{"train_examples": 97500, "norm": "batchnorm", "activation": "silu", "stem": "deep", "widths": [32, 64, 128], "projector_hidden_layers": 2, "residual_init": "scaled_by_depth", "muon_scale": "match_rms_adamw", "lr": 0.0019, "steps": 7100, "batch_size": 256, "lr_schedule": "wsd_sqrt", "decay_fraction": 0.3, "final_lr_fraction": 0.1}
Rows from block 8 of a small self-supervised image encoder, named by matrix and row number. Rows with one number belong to one channel. Each number is 500 + 40 x the weight over its row's rms, rounded and kept within 0 to 999. All counts start at 0. Numbers have three digits each.
After each channel's rows are labels from the 100 images, of 14848, where the channel reaches its highest value: "colour at peak" is the nearest of a few named colours to the mean colour under the peak. Only what is clearly more common there than usual is listed. The data: made-up waving flags. In brackets: how many of the 100.
# convs0: expand pointwise conv (model.blocks.8.convs.0.weight, 384x64x1x1), inputs 0-63
# convs1: depthwise 3x3 conv, stride 2 (model.blocks.8.convs.1.weight, 384x1x3x3, trained with AdamW), a 3x3 kernel
# convs2: project pointwise conv (model.blocks.8.convs.2.weight, 128x384x1x1, transposed), outputs 0-127

convs0.25:510511535520500438509495491509434516479517425536515443523537452464444516560575541503494494486509499514517600509536513547499491446546571535539444606496499486521583558503501469489460472493454549
convs1.25:483474476522541523525573565
convs2.25:454567447539530493447458463566514551457511503545506484498524549470504510529508560514445600476474473441477457468512468504536509468484485399507484480414540475504467554493483511459454529519550509486552426506507546503527522430618468455558454466458433567480439491576519543475506501545491534500490557565456502519492503443517527524530456459531490489492545497562513482510530460480502594530542
colour at peak: pink (27)

convs0.328:536499469528505476542517483508489549472467517505501457507503423514531492523514430528531485490446548527502516499548500531547540482544522560453518584447495376545463444484532553522459610480471461
convs1.328:517530501558533462543472432
convs2.328:406509518542432518475496470552529510448513479496451449500431487501559512562517476494503551469529579539443522444573521481464527610523567537445593561560511513468569465525520522453471504556498500514533492486465443425466488516496506438516522493433484511465549503482457512429475462502562484505432459517486487539457545485430533532455471536486536471511491468440506530527448536466501534478443
colour at peak: black (29)

convs0.324:537515526498489498462473460563512465475557510466496500529474490527510497468448450476481448554493508546470530577498467453460520329519529483470435534524483546473543504480460505541575522455505522
convs1.324:540541545527545519455440482
convs2.324:573459542494519552489538495489477495469493519522462492447432528452554500520457466542504434566546462508521435482516517500538443537467512477541539520489466456582468522552503544478547482564477582478490500538511467423496502459482487572556511427464489435535532508497447524518507531543452473516511586449500474498521539509508475558493632518497501505495508473417480524539419574466545566466473
colour at peak: black (25)

convs0.34:484468461518402495539540493461406559531489486526491421511497503542501486483449499467494532428494523476386483525414444527534550485538525497491506508491501593503542554530476491436510492525508499
convs1.34:524529530527558541509558553
convs2.34:417474522540477514556585458516470529511544467501462454517520575500495553467549509518475510457536509479501432495473385472592476484539558392488497510506475468506491562448490543550452573474520521500447427505520535497533506477575477452496506513486485581462518486518518561560493532454529488487478494562538454497511371518496493518500463509414544561472505490549501511477504454504511475513524
colour at peak: black (32)

convs0.291:532548510494499527412511515545457403483532496467603572545473486484553503460469538506556451463500459477517557512526551507525539461469460515489516521525475543526507494508531432553460469579473555
convs1.291:468504527550557521548564493
convs2.291:481459484490504466483474462457532547494527442527498557461494510497485464500561463487493515447499440520554495510456438440455423507529478530512490498544503494464425465570452517614461527513420518566528429509630559531510471523477489526444445442578537510478534454576510482504506506505471547520545498546517516494487526525525439464464518504476565476484483480489505595538525510493519423550448
colour at peak: pink (35)

convs0.13:497457462466502514481509497455506587546479502518551523505469444492482480448492632533534517503522601469471516476455515498533538488517576483445450455456449458514528498462525500461533501562512576
convs1.13:499478498537540546532558567
convs2.13:499483523514583452524490541468569555484521495455433528474450494497487521427505461491502459524554500543474528528508513572504492540534492462461539496536436536466475471397496540467366503483495475466525520505478533470514512603466431492531428486474487470515480539443448518509441565472487568474481439494532560519494474471446503529492524566548519494472546553541498522458538447406476547507464
colour at peak: grey (66)

convs0.73:479468474555576490531533514494418567491533498553437421533512490439554478542536503486471561529525552516543488471520538488529476421516545561486555519511463474556494437523481515522528540415526505
convs1.73:486500533481511592471492557
convs2.73:483486505516496483576529479548511442470523531524452498474461530514493477494503571484439486501472520518510447544534524599557510444474510512488493528474514393490516509495501504547540462539519500549471470466528513479599503445519509445562502496534432473472561569423484462573581616485603486483543506522458572488512470462450497535465457555489485586467465478447528473505488495528478462488506
colour at peak: brown (52)

convs0.113:490456532556473510486561420498527485443488490513466537549560476503424488507401514508513568462454538493414522480501483548574481544446516467506471477478462446504482498465468583525542533462539520
convs1.113:506516530529550542508554571
convs2.113:535484498503489482530528437543538480485547503492518479510541498436528546498469553499393471569522535500452518528509478473413502538440494485500441550442477570469443479520415500494427501518429472543511493507476489485545509470587452499503472548554438515526420541530510486415454524496503563427543577525506474525402541464477549522534552455465547473460510507505526466544449513478469502492535
colour at peak: pink (32)

convs0.87:543500506511523469583515425551452472543493462547482422589428523489513494526507512546508531445434538495435564470505504485499528506509489512434562402544506490506464460494484507459492525570494520
convs1.87:469546560509554548513488453
convs2.87:540464538434494504543488425533550516455544509428491517568560507508525467460450559591401523555522538549438477570532442553543536482457554532537535513474504544481545548551465525505528559567521448493451477515496520523507537585507470463472578452497490445463517539529550496587486516520531460508491554461471547514471430454510501527500490514508546556524488511479483469462450499532537443494499
colour at peak: black (43)

convs0.63:552527534508558523424535481504517462486494452431498538531493419548451495510466523538539494457545463481456517548549449473522539480570434516468511490525534525464578558491504438555519510595518502
convs1.63:495531532492560573510534546
convs2.63:570451566476577482419536452466460493489511529455538481452503562560460491559535562455479522460504450481518427558517500539516554475529463504487483452457526494537514539484475438534460467412438502511546487483556503537578470477535417535470479513524441520491509505443443458509493548550559522476560469560466458544462478456545470469493463529435463509471432515555520535567475463485472485526511
colour at peak: pink (30)

convs0.64:465529443518475514477452511532471491458478474491488551471495503456438526558401515544563494555468522475465493476558372490499526492491491538499521493494436482511549458530553422492549519558503563
convs1.64:502517527544569534563541493
convs2.64:577449484518441507514495509512506520531518501533395436489545468509536535560547420475478428492467488559534482541431520479560532529511502484509553503575509542525497521519552430606496501507494561503507529415527494494520488513532546523521533470518508499528432495431462452475424477479405589507522425461494462483524546531564471488493513483462509433489510420459511548535488459531523488488465
colour at peak: pink (26)

convs0.98:525492581513453456552557594490453432495534507441576474540492490478442462518496450475493521563523480534469470486478525511531470509473466550463520510527399448534454507468542476450486503511507579
convs1.98:527535503523577553505532547
convs2.98:537483533540474449474517566543551471542522507468489539546467555507515480452420519494540473473423455444506443559503451503473510530435515428530481453519444532462541484510478514469539435544480432528484549528534575485492534497496426516521506486512517467552558552470495488494529501427496491524449517522502541559413497553490496564512565574509487494521553477439496502570495573504486618478449
colour at peak: black (36)

convs0.58:480492494580460549550538512555494557514588515522448517507532558514554502550536535544530456493505505500479560446475417537474504517532453516541553509506467524524585481500479527552544570456481566
convs1.58:495520549474510555441447461
convs2.58:466541465486483437474523486455554422481479524507455470506499480565510474455473485552465486538503455481564474529449530510506471493472487465585522448495597486543509527469467564495497566393449526535448458526554516592542488571497559519461493449531536479478455446463448544537503456509539530447576540516493540537439524482511507474505532471479479500505595528557460482470491445548566538516534
colour at peak: pink (25)

convs0.23:481535437374529457445512567518458481544463517490532557555493449513470464449559492463469477500482552557489472489493477491471542527496425552534491481543430487543513449473535475457432495502504536
convs1.23:476474479466438533557550529
convs2.23:508513491481434484445504607545533513522499601553494539416573509472451478460506474498520550475477492452535552446512537560411488481488473502563510461456520466542477570488464497560474425475468460462499503544486463458509536510516508491517458452443495513486511460501451439503520523472598543457469504490474585499510460463506489526478527471525504454420440561499523458447440547551469565512516
colour at peak: brown (53)

convs0.57:506506516532542529489486521465419568420461520450439557503539523518512560469454457459551495475438557500574447524515523465504564493444479519513589445510460433461497466553494510527521523504527489
convs1.57:455433453489520505469545546
convs2.57:421439526501434498514525467523517524472527438523520465530504472497433548572498558528471514439461513509540460508430458457492440492504531457492452511502454527501486551483458535452497494482516555466530479469424415530610523465511530475520513561477539549478558466516499460531610462546512538456455544468511445464544523413509522538492487440553465509502500517607451490464478501473446483473503
colour at peak: brown (59); black (32)

convs0.103:456460589534435513476465475484461506498493466550495472490516441521480492518510504548481435487514552544471582478524491494506509431569494573483427571497472493537593573440475500522448464504498520
convs1.103:469476458483473502533582547
convs2.103:474499508539520526516534508506501527458497499498409507517523614505500418432536445518547524454550453517424499508527458462518512499502450403473480513479527531502486506485452479512447571599513494462531478551424489542586523460530507472435462527480454543533471433482518516500547531468500540504583470579531539481487409468520421545526516543488501502505542498504517524421512512555487453495459
colour at peak: pink (29)

convs0.49:512484473497476483534491467476508483582492551559478457524514500494547476508516516477549493461461549439522450495502427571520552555557562490433573480476489564542495503460547451586575530469533499
convs1.49:500531514533561538526550563
convs2.49:476513538528457510488532502470526536540586503544566510530547542499497503524492484470464526542490497424581488452496494491471552552523515547574456566474422523481570505430490489518594405475542495436440502533526462480448456537447497461525545516534534475522506430562432456501468532501488460456563525461511536499542490466370553517458526476466497534463533512483513472524537494537490520448484
colour at peak: pink (25)

convs0.171:544525541524465495524537544437386546556534506539524466507503454467498466463527500513450520450477521541466472482492463414487486480530454564477452466512428495538464516481494501392443556478516517
convs1.171:516525515524548545515570557
convs2.171:436413434550471516502510489556491533531563462553500523430469486529529496536497541490517448462456423421459476471531511427489555533442437444469463453486483508465471493387496503480451500558452468497450518507491530508585520467539546439568483550546507525461458513465504536541527555476548545476510498543487536466462459489585462536510483532512427471514502508501486524469467541507433530479430
colour at peak: black (69)

convs0.45:474476432540506570511533547444512566480479481411529496510474540570516460470537535545533520485535538473468509441542514439558513514515547497509472484473415534525495527471418434501582529492535520
convs1.45:500523517523548545518579546
convs2.45:463483565475489492453486463524557512466515490456516533494472473546540494514566441513481453580519526510477542436416519500415481542487564607557447506494467547538493475459560504479494484491493435558483568528492471564499460608426508492497509445439516453492491462501497510478488425564421518476443502467445525500478497493484530493523551474481579470519460516559482465487543524446482525515566
colour at peak: pink (35)